python train.py --model="contrastive audio-text model" --loss="softmax" --encoder_kernel_size=5 --encoder_wave_strides=[10, 4, 4] --encoder_rnn="gru" --lr=0.0053 --max_precond_dim=1024 --grad_clip=1.0 --weight_decay=0.2
Rows from block 6 of the text encoder, named by matrix and row number. Rows with one number belong to one neuron. Each number is 128 + 24 x the weight over its row's rms, rounded and kept within 0 to 255. All counts start at 0. After the name is the row's rms in percent of the matrix's.
# fc1: MLP up (text_encoder.blocks.6.mlp.fc1.weight, 512x128), inputs 0-127
# fc2: MLP down (text_encoder.blocks.6.mlp.fc2.weight, 128x512, transposed), outputs 0-127
fc1.410 095 [121 105 130 133 121  86 107  82 142 155 136 115  98 137  92 115 156 103 143 140 131 140 110 144 107 143 137 169 128 156 150 136 127 127 103 113 152 166 102 134 105 157 167 120 137 169  94 125  86 131 125  96 159 153 132 104  91 114 140 118 107 106 122 120 156 143 138 132 145  78 145 117 161 140 155 154 136 107 171 114 123 152 113 134  92 145 113 119 145 178 135 145 145 136 132  85 129 101 110 130 145 127 181 130 111 169 167 136 145 128 120 136  57 174 152 125 128 104 100 174 108 127 108 148 151  89 147 159]
fc1.411 094 [113 118  91 160 121 123 106 137 123  78 141 142 121 151 129 163 110 134 137 143  95 137 132 117 115 160 126 158 127 150 135 151  90 109 165 128  97 125 122 157  96 121 125 112 135 152 197 139 106 150 120 136 156 113 157 119 100 147  99 158 136 117 161 158 108 101 118  92 102 102 100 142 141  99 176 138 149 130 118 137 122  92 124 120  81 145 131 140 111  93 108 159 135  93 100 126 172  90 180 144 135 175 118 126 117 117 129 115 157  94 116 175  90 169 105 153 126 144 134 123 100 141 100  91 153 114 127 151]
fc1.412 096 [ 63 126 115 142 109 143 132 145 154 115 114 127 117 135 156 166 114 114  88 142  83 162 114 140 108 131 118 123 147 142 145 153 185 121 133 152 101 107 107 126 144 105  95 141 146 106 112 163 119 135 121 123 129 168 129 141 109 151 114 159 144 127 118 169 136  99 146 126 160 145 138 138 109  90 140 127 157 140 125 124 140 107 124 138 114 128 133 156  77  97 138 140 128 117 112 129 136 123 149 200 127 103 136 105 100 108  79 129 156 179 151 115 162 138 122 134 137 103  49 156  68 124 100 109 160 122 134 124]
fc1.413 096 [124 129  94 112 120 108 145 101 128 128 151 164 138 105 158  84 103 162 129 120  92 172 156 144 118 140 102 108 141 149 135 121 140 142 143 136 143 119 131 131 105 115 146 140 147 174 161 117 149 128 149 142 141 109 132 106 116 133  98 155 106 100 128 131 126 113 125 155 127  58  97 174 126 112 114 136 148 103 139 104 147 133 115 101 157 137 143 127 101 123 115 132 111 134 144 134 132 120 194 151 123 176 145  91 116 148 112 173 162  83  88 101  81 128 153 114 130 132 124 134 164 142 119  93 184 155  64 132]
fc1.414 092 [101 137  92 150 105 156 172 121 108 106 141  95 151 125 113 119 151 163 136 150 115 128 152  81 155 143 112 148 139  86 110 135 142  82 123 127 145 122 111 152 109 105 142 115  98  95 100  74  92 100 133 128 160  74 133 135  89 120 156 128 141 155 125 148 116 144  90 142 114 118 151 100 112 145 143 174 144 139 141 119 133 152 141 132 146 147 131 134 127  73 105 138 109 119 157 117  84 145 119 110 147 147 106 138 143  64 146  86 122 137 152 174 113 135 116  96  86 119 105 117 151 127 164 165 164 131 136 141]
fc1.415 093 [ 82 114 138 153 129 138 149 103 119 126 131 152 111 123 133 164 111 155 127  80 168 125 125 190  80  73 117 141 104 132 182 135 102 135 131 127 130 141 121 140 144 150 130  82 125 125 153 104 115 101 150 148 135 108 129 107 134 113 137 112 155 189 149 139 160 140 102  96  80 140 127  78 145 146 141 125 130 152 120 116 130 101  89 146 135 136 130 148 142  90 177 192 153 110 142 124 137 128  83 151 156 155 112 127 109 105 156 136 122 146 104 127 154 161 128 152  99 136 104 131 134 104 133 147 138 152 123 165]
fc1.416 099 [116 126 110 138  83 133 109 152 131 124 158 133 150 152 146 119 158 147 136 135 112 111 134  88  90 137 127 146 143  96 127 103 104 109 150 122  96 123 102 137 119  75  97 162  98 149 101  88 132 144 143 121 170  92 104 152 123 120 128 119 158 108 130 151 156 111 110 154 105 101 136  88 137 147 116 155 167 106  88 134  90 150 137 109 141  94 115  80 128 117 103 146 149 155 138 115 108 136  87 107 118 157 123 134 125  70 118  55 112 135 118 159 141  86 156 147 110 130  91 127 142 100 163 137 130 129 162 160]
fc1.417 106 [ 62 124 140 124 126 131 104 104 131 127 158 105 112  98 113 149 138 100 155 161 188 123 117 137  77 128 157 109  94 133 169 120 134 163 137 142 111 133 162 132 154 116 135 121 107 139 110 130 104 133 119 109 194 101 169 157  95 145 166 118 161 137 103 106 114 137 111 100 131 103 154 135  93 150 135 149 152 116 135 113 150 145 117 134 119 162 148 149 180 126 183 105 139 106 131 132 170 132 160  83 125 152 169 120 154  83 129 151 126 109 119 106 109 122 136 115 107 128 139  91 104 137 142 146 104 137  98 149]
fc1.418 098 [111 104 108 122 134 156 147 111  98 135 121 135 150 118 123 133 107 160 161  89 126 147 128 133 108 134 141 106 135 138 207 127 119 122 124 110 121 130 125 153 156 163 136  95 131 112 135 167  98 108 151  98 157 125 127 119 139 133  68 116 113 158 148 125 114 146 107  87 103  97 129 113 120  93 126 126 128 130 114  91  80 113  95 190 106  89 125 141 123 113  94 183 124 148 135 122 167 134 133 159 119 149 112 103 131  87 144 167 143 169 106 130 120 142 165 134  84 108 105 130 143  94  82 153 131  89 121 134]
fc1.419 110 [145 157 139 141  80 154 135 184 134 104 152  75 124 125 114 148 116 113 159 105 160 141 134 111 113 102 126 159 129 108 116  84 131 133 117 127  99 113 154 119 115 156 125 116  95 137 128 119  90  90 153 117 118 161 133 164 165 153 129  96 133 100 124 136 128 113 108 176  75 118 113 151 155 118 128 124 111 183 124  91 132 116  91 120 143 136 121 127 147  88 127 143 157 123 127 147 129 134 127 152 128 119 100 145 134 166 164 107 175 119 142 133 128 116 130  76 101 149 131 173 157  72 106 160 169 163 122 136]
fc1.420 101 [105 160 121 176 178 110 152 135 162 120 192 136 126 156 108 134 153 100 123 129 103 112 163 138 116 139 139 143 117 128 139 118 163 100 140 119 127 114 116 154  90 120 160 140 104 158 107 132 134 125 108 118 166 124 125 117 134 106 117 119 160 117 120 114  64 137 153 148 107  86 154 119 137 127 133 159  88 134 133  92 109  96 102 120  92 121 114 164 133 166 150 160 132 164 153 155 121 155 119 147 127 100 127  66 171  81 109 101 152 144 131 107 149 110 161 122 135 148 142 173 135 122 140 122 116  79 153 117]
fc1.421 105 [126 147 112 132 132 183 107 158  85 151 104 176 126 137 120 192 139 106 173 133  95 145  96 154 145 102 177 156 123 164 134 164 119 150 172 119 148 114 163 121 165 118 108 126 137 104 157 148 138  98 134 126  96 121  91 134 121 138 135  97 104 151 135 128 139 147 127 118 112 106 143 164 105 133 111 136 167 116 128 112  92 115 121 119 115 128 119 131 150 129 107 145 142 102 124 132 179 137 140 114 130 122  98  84  93 145  83 116  98 122 166 121 120 148 106 201 128 142 146 132  97 117 129 148 152 165 152 135]
fc1.422 108 [131 105 162 123 132 113 129  98 172  77 151 172 134 158 119 163 119 117 129  54 102 144 120 116 136 151 171 131 132 118 163 123  96  99 187 158 113 141 127 155 108 126 139 128 133 164 106 130 131 112 165 134 128 154  72 124 131 117 118 118 137 124 179  88 143 117 135 120 119 134 120 129 114  97 170  94 143 128 145 105 111 119 127 174 120 105 148 115  77 137 133 163 119 156 120 128 157  95 160 123 115 130  72 159 136 131 121 121 151 123 135 155 124 139 100 127 130 107 121 150  81 113 113 130  94 117 174 143]
fc1.423 103 [116 101 101 126 185 168 144 127  96 143 115 128 118 104 152 196 146  97 147 129 140 107 170 113 161 152 124  99 101 128 123 152 109 112 123  80 156 100  97 104 121 117 130 121 161  88 167 143 111 134 144  94 155 125 118  86  73 131 134 161 135 143 133 136 128 148 129 120 133  92 173  93 100 112 129 115  94 136 124 109 115  85 123 116 136 123 132 162 144 162 142 137 160 133 151 154  93 104  91 131 107 118 122 120 124  87 106 173 119 148 152  99 137 152 105 142 140 135 136 136 116 154 115 145  98 140 132 182]
fc1.424 092 [105 114 109 161 110 125 127 138 165  90 145 150 136 144 131 123 128 134 124 132 116 136 160 133 165 165 118 111 140 125 130 145  91  71 157 127 134 140 135 164 161 105 112 128 131 151 115 115 109 103 145 161 120 126 108 120 135 111 116 177 132 116 113 140 161  70 126 118 113  99 124 129 138 161 124 123 122 165 105 138 109 177 126 161 115 112 139 143 102 143 119 114 120 150 136 133 132 139 111  81 135 147 120 119 161  93 120 200 157 102 119 188 106  90 157  47 146 141 140 133 113 147 113 113 109  79 160 109]
fc1.425 103 [156  86 122 108 115 121 164 128 124 154 148 139 140 139 145 107 112 154 137 126 144 120 142  97 139 157 102 115 116 155 115 110 121  84 130 135 129 148 115 151 174 135 108 157 106 112 172 158 142  99 104 103 161 110 170 111  90 155  74 140 138 146 103 111 107 134 164 101 137 130 158 122 102  82 152 154  89 117 137 111  85  96 117 166 127 112 116 152 191 129 115 160 123 102 171 132 124 118 114 141 112 138 120 125 159 131 143 114 117 138  81 134  70 152 136  97 185 114 159 125 123 157 122 106 144 137 113 109]
fc1.426 088 [117 120 103 131 111  95 123 171 122 131 138 113 106 107 126 132 145 144 123 143 121  92 182 158  86  92 114  81 170 132 158 189 106 111 141 120 153 123 123 163 154 145  83 120 120 116 108 143 163  74 145 149 125  76 125 100 118 130 127 119 165 105 116 180 122 137 138 137 100 128 116 132 132  84 162 148 144 128 131  94 123 144 118 136  65 133 116 136 165 123 134 143 135 117 130 123 102 102 114 158 139 129 123 163 133 102 154 158 150 163 112 141 152 157 142 119 150  69 111  95 140 140 107  94 121 129 110 116]
fc1.427 097 [133  94 170 137 117 136 181 106 132 127 186 141 141 133 162 129 151 158 139 109 108 126 133 120 130 142 153 120 101  96 113 133 130  95 101 132 170 102 140 135 175  84  94 166 163 155 150 140 115 155 122 113 114 140 141  83 104 124 118 145 149 108 129 133 117 137 168 107 165 114 110 147 128 107 111 121 102 118  70 126 108 144 113 140 149 127 113 184  85  67 149 172 140 120 125 112  87 143 121 126 103 111 127 148 135 152 131 114 120 137  93 102 138 150 140 159 126 137 117 107 131 173 123 111  74 147 132 154]
fc1.428 103 [126 147 110 145 116 133 175  96  76 154 105 128 140 155  80 113 103 135 124 126 136 124 125 118 122 102 157 103  95  82 144  73 126 108 121 131 102 142 125 115 110 143 167 100 134 138 140 144  94  74 137 123 147 131 140 146 102  84 101 160 133 176 134 148 166 129 132 110 169 141 100 150 127 121 136 143  85 145 157 139 152 110 128 153  82  86 133 132 154 122  96 136 162 131 147 113 155 153 101 137 168 139  85  94  97 108 119 146 129 118 125 126 187 134 143 146 146 124  89 115 166 134 144 113 105 150 137 130]
fc1.429 096 [189 103 108 142 154 123 161 114 133 106 147 135 121 119 137 146 123  96 174  89 127 149 126 148 124 130 161 139 166  85 115 180 133 117 105 114 117 149 134 157 139 131 132 127 124 159  96 165 146  84  85 128 118 130 122 147 106 152 122  94 148 124 103 119 124 157 102 125 107  61 134 133 163 156 119 134  74 116 123 101 159  94 142 145 121 135 114 139 128 114 124 123 128 154 110 140 101 172 151  87  82 127 121 108 122 140  92 105 128 105 147 163 172 136 160 138 138 121 105 142 143 187 119 146 125  95  97 126]
fc1.430 102 [150  75 148 119 160 105 143 123 134 121 133 187 131 134  88 141 135 134 141 194 103 107 137 128 154 130 137 115 118 110 130 129 177 122 128 154  86 118 101  94 114 121 102 143 137 125 143 113 115 139 103 123  86 150 164 129 123  96 176 111 186 142  98 154 152 137 124 120 117  87 118 131 116  67 125 173 121  97 109 175 134 128 107 141 133 106  95 157 139 105 158 124 107 197 123 157 126 153 142 125 138  87 140 117 159 129 142 130 159 146 117 132 141 118 126 183 131 125 160 123 122 126 128 129 116 127 152 144]
fc1.431 103 [139 118 122  89 163 124 118 152 133 119 114 127 160 158 140 118 146 129 115  96 124 141 173 143 143 115 128 100  77  94 126 108 149  76  95  93 110 108 139 131 165 113 159 161 142 164 158 118 114 142 125 128 113 132  88 185 112 104 115 181 102 140 132  90 153 105 145 135 156  99  93 159 129 165 145 115 137 104 128 113 124 107 138 153 145 134 141 126 111 122 115 136 102 135 153 176  60 105 134 110  99 140 118 100 165 131 100 157 167 130 104  99 134 123 150 138 119  83 103 132  97 159 124 137 116 128 132  95]
fc1.432 099 [149 124 140 143  87 158 148 135 133 129 129 223 129  65 148 139 119 167 119 128 108 118 121 125 100 117 123 135 125 125 123 118 134 129  87 147 150 138 116 127 116 132 115 117 129  98 143 148 105 161 152 134 165 169 120 124  97 125 122 126 119 172 128 140 118 169 115 127 114 108 119 153 109  90 155 103 142 148  90 122 127  85 105 133  97 129 140 124 129 100  77 143 161 133 151 111 113 105 176 132 122 130 120 135 138 129 177 172 110  97 138 165 136 101 140 158  88 131 119  59 121 136  92 122 156 117 106 155]
fc1.433 097 [151 110 159 162 110 161 129 123 108 154 153 148 124 133 120 189 119 146 142 119 134 128 126 139  96  99 163 112 121 105 145 124 156 163 124 101 123 114  95 143 140 121 134 101 125 159 112  91  94 108  83 135 166 122 143 129  90 110 129  72 188 151 151 115 128  95  97 115 117  49 171 132 104  74 130 117 112 121 136 133 121 119 137 159 103 158 103 173 104 122 123 118 144 176 118 109 145 142 100 151 118 150 142 126 146 133 113 142 123 128  91 118 126 137 150 140  88 137 103 170 140  95 118 141 134 118 136 102]
fc1.434 099 [153 149 125 129  93 109 141 126 140 129 157 108 117 191 163 130 160 129 132  83 124 120 116 119 131 167 101 120 113 137 109 147 135 133 149 136  47  85 164 151 108  84 106 150 123 130 170 169 146 145 152 138 136  98 118 137 120 121 133  93 129 124 103 119 164 136 143  93 147 110  95 127 144 164 161 128 128 126 152 117 157  79 148 159 164 115  99 102 153 116 141 181 116 112 104 103 103 151 138 130 121 152 136 148 138 153 128 118 142 134 139 115  88 131  88 145 145 117 156 155 163 157 103 148 171 106 139 130]
fc1.435 109 [110 131 102 113 106 119 119 145 145 125 101 134  94 106 138  92 122 133 117 132 113 171 141 149 112 155 111 131 158 169 119 120 166 132 135 148 132 110 112 138 142 141 119 124  97 134 136 107 147 147 156 118 148 118 128 105 101 148  45 166 156 137 179 113 109 106 133 138 149 110 144 150 116 138 164 168 113 153 123  89 112  87 111 124 118 123  64 133 141 161 122 186 141  60 121 120 109 156 131 160  96 117 123 171 140 106 115 125 136 127 132 143 160 115 123 185 165 124 122 139 111 127 113 105 166 156 112 109]
fc1.436 101 [129 136 152 113 104 128 143  96 101 172 109 142 117 118 125  68 142 131 127 161 100 125 131 137 124 152 133 122 105 121 116 176 156 105 103 129 154 152 157 201 167 119 121 101 103 105 104 165 152  78 141  79 135 102 119 138 167 131 118 130 174  94 120 156 102 121 125  86 111 129 156 176 128 123 149 128 147 144 142 101 110  96 103 150 114 120 134 104 135  99 138 147 154 126 128 146 135 132 111 122  92 134 176 147 148 102 123 145 115 128  92 152 143 161 177 147 155 122 105 118 111 157 140 125 101 153  98 101]
fc2.410 095 [100 123 119 128 139 136 183 155 129 121 102 136 123 124 116 123  94 161  89 130 113 131 211 116  96 100 146 100 137 135 202 170 157 153 146 107 109 156 104 108 151 124 158 116 158 120 177 146 147  99 123 150 125 132 150 103 197 136 102 106 159 142 132  90 101 105 139 126 142 125 159 140 192 131 124 111 134 124 138 124 158 143  96 124 131 115 122 151 140 103 131 107 113 119 124 108 157 128 113 118 126 133 102  81 169 133 100 139 154 144 167 133 137 115 148 117 121 130 109 125 128 157 110 146 122 164 124 122]
fc2.411 090 [ 80  84 133 118 155 143 109 166 100 157 113 105 130 114 100 149 174 131 113 147  93 136 163 111 137  93 107 138  80 130 111 134 116 146 159  93 110 124 123 113 158 116  92 116 156 122 156 115 137 124 161 158 165 141 105 163 104 104  66 135 133 117 132 136 144 129 144 138 106 123 153 136  95 145 117 121 163 156 133 115 142 159 121 134 126 133 100  78 120 102  87 105 105 145 120  82 152 149 165 148 135 145 112  76 113 140 102 190 138 119 131 150  78 153 129 137 108 106 127 136 130 118 136  80 133 121 120 116]
fc2.412 100 [178 139 121  93 113 138 130 119 124 105 104 113 159 145 166  87 124 146 123 142 140 150 114  63 138 174 129 123 114 121 108 133 137  88 134 121 126 113  93 118 155 123  81 153 177  92 117 105 135 108  92 130 130 145 118  53 106 125 178 117 137 125 116 157 138 158  90  74 101 122 131 105 154 186 141 142 143 115 125 150 125 124 116 111 136 120 116 150 147 164 119 104 140 117 106 159 136 122 123  79  79 146 150 144 112 133 140 147 140 159 137 113 154 166 141 108 124 130 142 125 176 147 116 113 147 121 133 118]
fc2.413 094 [123  97 135  95 153 128 101 165 117 126 145 136 166 130 135 150 126 120 128 145 138  91 103 177 141  90 103  94 108 124 103 105 100 132 123 126 150  89 165 169 136 143 163 114 120 163 141 130 104 155  87 151 161 118 128 136 137 118  87 137 110 104  99 153 127 139 183 151 147 141 121 126 142  82 127 131 140 124 124 118 136 137 112 152  95 142  98 106  93 129 140 137 108 125 136 144 107 140 109 174 135 124 102 183 178 103 124  86 119 142 134  73  98 124  79 121 115 192 127 134 108 145 112 149 102 125 149 151]
fc2.414 100 [135 119 154 113 130 130 112  94 152 143 137 106  94 143  73 115 153  76 125 133  97 104  96 118 159 171 180 118 153 144 146 122 114  80 129 115  91 148 148 141 116 111 125 164  79 127 129 139 107 137 132 106 100 122 140 140 112 143 118 123  84 135 100  94 119  85 111 128 105 150 133 140 132 144  87 129 161  94 136 156 149 106 127 109 118 151  95 127 165 136 146 158 130 112 127 125 156 126 140 117 140 141 154 116 134 130 147 152 184 132  80 166 121  90  76 126 125 125 140 113  94  80  79 137 136 139 148  93]
fc2.415 103 [138 117 120 109 108 150 105 186 159 147 122 130 109 132 136 165 136  84 167 141 116 138  96 134 117 127 127 117 116 120 103 142 117 159 146 153 104 101 126 137 104 156 117 134 109 117 138 147 115 137 143 146 162  91 130 165 138 134 102 105 156  90 196 109 116 149 124 123 144  99 156 150 104 108 140 139 111 153 164 118 152 117 114 133 127 154 126 150 133 159 155 113 111  96 138  94 103 163 154  99 114  98  98 115  95 151  86 175 126 123 153 142 125 203 121 103  98 125 145 129 128 148 169 142 171 158  83 115]
fc2.416 087 [114  99 139 108 143 110 143 117 101 182 141 110 139 158 114 147 138  55 113 132  62 115 130 129 171 134 136 112 156  94 151 137 144  74 131 102 119 133 114 124  88 114  99 108  97 108 129 154 130 144 139 111 108 131 122 153 117 123  92 114  88 136 136 102 157 114 127 161 188 170 144 106 149 162  99 101 153 113 179 140 133 134 141 139  89 112 115 125 169 117 114 148  95  67 117 104 142 124 154 123 128 110 122 144 139 132 124 139 160  97 123 151 143  98 106 129 112  93 125 110 151 130 119 151 157 117 133 107]
fc2.417 105 [125 118 129 150 115 143 134 125  85 131 140 106 129 110 123 134 128 139 125 118 101  86  92 164 166 131 157 141 162 123 119 133 142 120 109  58 128 157 125 127 131 102 138 138 174 141 133 143 107 137  79  87 146 130 152 126 128 160 108 127  95 139 124 112 104 141 144  92 107 114  87 102 130 122 116 139 150 131  65 133 133 103 188 134 109 109 127 125 125 143 101 135 101 160 115 100 131 105 105 180 143  77 160  91 154 155 159 162 147 134 115 148 161 126  84 102 121 119 110  90 160 115 146 117 158  92 111 110]
fc2.418 105 [121 130 108 109 129 163  94 152 160 170 159 143 126 136 103 173 152 101 137 121 110 137 128 120 129 103 146 147 110 134 129 158 143 149 153 168  95 125  91 141  80 135 108 116  98 125 110 128 128 147 149 129 149 103 117 166 111 116 117 130 161  73 164 108 111 109 130 138 122 104 165 132 111 119  95 120 148 180 155  84 152 116 118 146 106 167 127  83 103 139 105 128 154 111 116  72 135 134 131  99 132 103 143  87 126 167  90 194 128 126 150 153 116 156 126 146 101 101 153 160 128 141 147 124 119 145  96 108]
fc2.419 109 [ 95  84 156 103 111  60 126 107 113 137 143 136 129 168 153  90 180 142 133 171 126 143 131 150 150 112 100 138 143 135 101 112 101 134  95 164 163  80 156 137 129 170 135 104 140 127 136 132 161 112 136 167 106 112 138 117 133  97 127 133 123 115 121 132 142 121 143 146 158 125 105 120 149 122 125 145 120 127  93 128 153  94 113 134 136 101 132 151 106 136 153 129 110 116 139 123 139 133 108 154 140 126 106 115 113 108  92  86  73 132 120 139 121 118 166 143 130 162  71  98  73 132  99 109  72  90 139 163]
fc2.420 105 [109 102 101 132 123 125 162 125 129  91 168 122 144 168 139 139 138 160  97 131 134 103 138 118  82 139 108  96  89 141 145 185 119 147 133 133 147 143 105  80 120  87 126 131 131 149 154 110 146 104 138 144 132  99 131 109  92  91 139 105 141 102 134 111 139 153 136 115 178 128 135  85 114 170 158 170 124 110 136 106 134 116 111 131 104 107 116 165 139  94 175 140 115 121 159 122 162 141 178 136 151 148 137 154 148 129 147 166 130 133 151 162 146 160 138 156 107  98 107  94 118 125 160  88 178 151 135 119]
fc2.421 106 [ 92 129 108  97 116  92  97 154 135 137 137  85 120 101 127 144 114  86 140 125 176 152 163 148  93 151 158 153  74 119 130 148  89 122 149 163 150 162 119  90 104 146 144 148 110 126 128 146 101 126 100 181 144 138 148 155 176 142  93 144 126 113 176 173 131 102 108 130 127  84 134 142  93 132 123 145 145 141  93 137 149  86  98 143 134 137 131 114 135 128 101 158 169 122 134 123 130 143 121  76 149 115 171 117 106 132 115 136 151 111 105 157 111 110 161 143 106 157 115 132  87 145 137 133 135 126 110 111]
fc2.422 107 [135  79 134 116  94 145 159 211 186 139 139 107 139 125 136 114 160 147 127 168 159 133  71 178 115 139 116 143 124 135 107 120 130 128 112 133 114 123 139 111 113 109  72 115 118  71 107 123 134 136 110  72 131 120 167 115 146 125 145  98 178 152 101 166 152 143 113 121 125 124 133 124 126 154 121 152 142 151 109 125 133  95 149 126 148 100 138 175 139 113 119  89 158 123 117  85 146 126 131 106 114 111 132 129 133 149  98 118 137  99  95 130 130 128  95 103 119 154 139 144 160 176 142 128 141 129 130  96]
fc2.423 104 [165 162 127 112 143 107 105 123 129 109 168 134 118 118 137 122 128 131  92  98 118 130 108  97  99 154 103  90 110 101 116 137 120 155  98 150  97 160 128 126 111 108  92 117 114 132  82  85 109  82  97 152  71  87 153 107 125 126 139 115 133 105 141 143 143  89 103 136 152 129 108 124  92 108 163 130 158 119 110 144 128 111 163 144  95 141 126 107 192 101 110 111 119 154 162 163 132 118 127 124 145 162 121 141 173 123 138  81 104 115 137 128 134 137 152 116  98 145 120 143 128 208 126 140 127 108 106 106]
fc2.424 098 [110  54 123 110 104 189 134 114 178 153 100  88 141 141 126 132 138 154  99 153 138 153 148 148 167 105 109 147 171 110 141 119 148 110 139 110 140 113  81 198 143 134 160 124 120 112 154 123 151 108  77 134 152  86 126 143 120 128 157 138 138 163 128 143 160 129 113  98 156 130 115 136 111 123 136 137 174 146  95 129 133 135 118  91 119 155 163 138 113 103 137 108 144 124  94 127 106 126 168 159 102 118 157 144 126 154 116 138 117 122 155 139 132 158 131 140 141 125  93 136 137 127 148  89 143 179 118 109]
fc2.425 108 [100 141 123 196 127 114 146 121 119 123 139 118 111 158 118 147  68 105 176  96 106 125  82  77 124 111 141 146 119 135 124 148 112  89 166 129 142 148 101 157 150 114 142 144 134 157 109 141 124 129 148 111  85 152  95 101 101 119 137 140 116 164 101 134 121 133  93 147 139 136 138 137 150 151 137 123 123  79 115 112 109 109 116 149 145 111 148 175 147 100 119 108 152 124 118  78 162  95 129 142 152 154  99 127 110 141 194  92 132 129 153 139 119 127 143 165 117 145 128 149 130 192  98 132 153 123 147 144]
fc2.426 100 [149 116  97 125 136 151 106 162 154 127 149 106 131 144  92 188 121 134 141 156 138 144 131 105 139  86 110 151  80 143 117 184  96 118 199 126 138 102 101 132 162 146 111 125 123 134 153 123 132 158 106 163 111 125 121 133 135 113 145 131 160 137 129 138  96 109 130  97  99 134 175 130 105 167 112 131 176 164 187 111 134 154 135 139 118 107  88 126 101 107 153 138 146 126 115  92 129  98 122 118 103 119  94 122  96 167 102 160 114 141 128 121 125 168 136 153  99 105 142 136 131 178 114 100 157 130 128 113]
fc2.427 098 [ 77 130 101 146 124 136 157 135 140 117 157 102 144 134 142 143  76 122 112  65 111 135 165  88  98  66 108 111 133 136 131 151 136 152 170  79 154  97 124 148 131 143 133 125  93 111  83 128 122  82 116 139  97 144 105 115 132 110 140  84  85 154 106 137 103 119 143 155 145 121 176 154 155 143 137 123 110 118 122 142 139 131  84 148 115 139 124 135 118 120 177 167 123 140 154 119 156 122 123 118 121  90 102 125  99 131 151 149 113 113 122  96 110 111 156 127 128 120 106 145 135 183 105  87 149 141 108 115]
fc2.428 103 [114 128 148 110  80 156 159 152 178 118 135 166  79 125 148 124 110 102 136 120 127 125  71 137 149 138 116 147 150 147 124 120 108 133 121 123 164 103 165 122  84 121 120 140 108 119 189 138 108 148 147 136 160  87 159 129 107 149 131  99 114 121 147  78 116 112 137 162  95 114 124 120 159 157 130 147 162 147  89 122  92  90 125 105 154 136 126 156 162 145 141 156  94 142 135 132 124 140 149  94 123 114 137 147 135 125 146 156 135 128  92  98 113 136  77  74 130 103 162 121 126 156 116 129 150 132  79 154]
fc2.429 086 [142 133  99  95 156 144 116 176 125 164 194 126 147 127 100 145 170  71 107 151  84 106 146 116 116  70 140 124 106 134 127 151 143 125 182 117 132 127  87 124 139 140 103 125 139 166  87 123 129 134 143  94 140 145  84 106 128 124  98  98 164 119 140 158 163 131 148 150 110 114 139 138 119 125 120 162 127 138 153 105 146 110 111 127 104 138  88  81 112 106 128 107 142 125 106  99 107 128 126 130 121 110 125  97 102 158  97 170 140 109 171 101 143 135 110 140 116 121 120  85  92 137 171 114 137 120 123 108]
fc2.430 099 [ 92 123 143 138 131 115 106 104 113 142 137  92 135 158 136 115 125 134 107  84 143 128 146 128 106 159  93 105 163 131 107 155 141 182 123  91 144 140 132  96  96 122 159 109 101 161 135 177 184 103 158 153 117 110 132  84 111 136 114 126 114 150 150  58 122 159 152 134 162 144 124 163 100 106 164 125 115 137 150 129 150  95 135 133 133 107 155 141  74 146  97 127 148 145 121 151 141  99 134 136 113 175  92 134  91 114  86 117  96 125 162 118 121 122 150 141 159 146 113 107 143 139 109 122  86 142 133 144]
fc2.431 100 [124 115 125 145 117 119 118 119 131 112 166 105 130 132 139 153 116 179 114 167 128 131 150 107 126 101 109 129 146 111 132 139  96 137 173 125 127  74 122 126 132 105 113 156  73 104 157 143 163 124  82 130 116 178 102 131 104 128 179  93 145 129  99 165  93 108 142 159 121 123 130 176 137 120 146 106  97 133 105 108 120 133  91 154 112 138 125 158 152 135 168 115 144  89 109 131 124 125 106 172 115 175 103 132 152 157 104 125 136 149 173 120 133 118 183  93 119 138 113  97 121 131 122 125  69  99 143 118]
fc2.432 086 [151 114 106 105 120 173 125 161 109 163 151  91 116 130 111 128 127 122 110 164  92 119 136 139 114 113 149 139 148 124 127 111 133 108 156 128 138 133 100 140 126 132 115 115 115 127  74  77 106 142 146  58 137 119  89  90 125 106 134 139 158  85 117 108 105 141 140 134 120 132 121 126 115 113 111 185 111 159 134 117 115 144 108  86  65 126 156 120  93 149 122 120 127 133 114 110 132 103  90 172 110  99 131 124  99 132  93 136 124 114 161 130 182  91 183 144 129 126 106  96 130 147 137 123  77 104 122  94]
fc2.433 102 [144 153 129 120  92 136 123 179 136 146 141 149 128 133  83 177 125 101 158 158 108 116 150 143 121  83 163 129  98 104 134 163 125 128 167 130  75 106 117 137 114 143  94 126 103 122 122 105 116 153 111  82 152 109  98 171 135 101 131  95 159 114 147 162 127 110 160 149 115 108 159 111  97 134 129 145 106 128 169 130 153 142  97 156 129 137  98 117  91 115 135 147 163 123 105  96 103 114 126 152 112 103 134 117 109 170 105 182 138 136 134 155 122 150 108 151  96  85 158 137 129 126 178 149 150 119 102 106]
fc2.434 105 [133 137 125 160 135 114 174  64 119 119  84 160 118  97 163 121  94 151 166 111  99 149 110  97 161 148 145 163 127  92 157 143 132 110  91  91 120 157 116 124 138 124 144 116 181 106 129 131 147 118 142  89  98 165 148 151 103 110 120 111 131 125 128 115 103 140 136 143 113 118 108 111 118 118 143 146  85 119 104 154  80 136 129 143 120 129 161 138 148 152 115  76 141 144  90 163 174 124 128 149 133 151 139  90 169 149 177 106 141 115 126 157 154 134 113 150 122 105 119 107 165  88 143 154 111 123 112 129]
fc2.435 104 [126 161 118 153 180 144 123 113 133  58 103 166 130 140 128  85  99 100 134 133 139  99  56 124 142 123 146  93 135 117 167 139 131 111 182 124 131 138 118  91 132 116  97 154 127 134 116 108 103  72 132  88 105 131 125 130 102 110 152 173 141 145 115  96 114 146 181 140 122 121 165 135 164 112 152 122 114 132 137 117 117  90 165 149 140 121 114 155 163 148 123 106 142 128  81 168 173 125 133 151 133 139 134 139 123 103 158 100 104 143 134 119 115 143 139 122 124 138 139 149 144 156 141 139 142 108 177 121]
fc2.436 109 [138 122 117 163 145  93 150  98 118 130 156 119 124 169 108 136 107 116 164 102 150 119  86  75 101 105 124 145  97 130  99 135 134 132 122 162 118 129 105 122 134  90 150 136 110 116 151 150 122 152 114 117 131 174  94 138  62 163 140 154  98 110 124  89  99 115 108 130 117 125 144 135 135 117  85 124 161  87 141 127 138 130 120 136 140 101 116 127 160 125 133 144 108 137 158  84 141 110 132 159 146 107 126 147  61 162 184 134 115 109 120 107 144 151 154 172 116 112 104 146  84 171  90 149 158 128 129 127]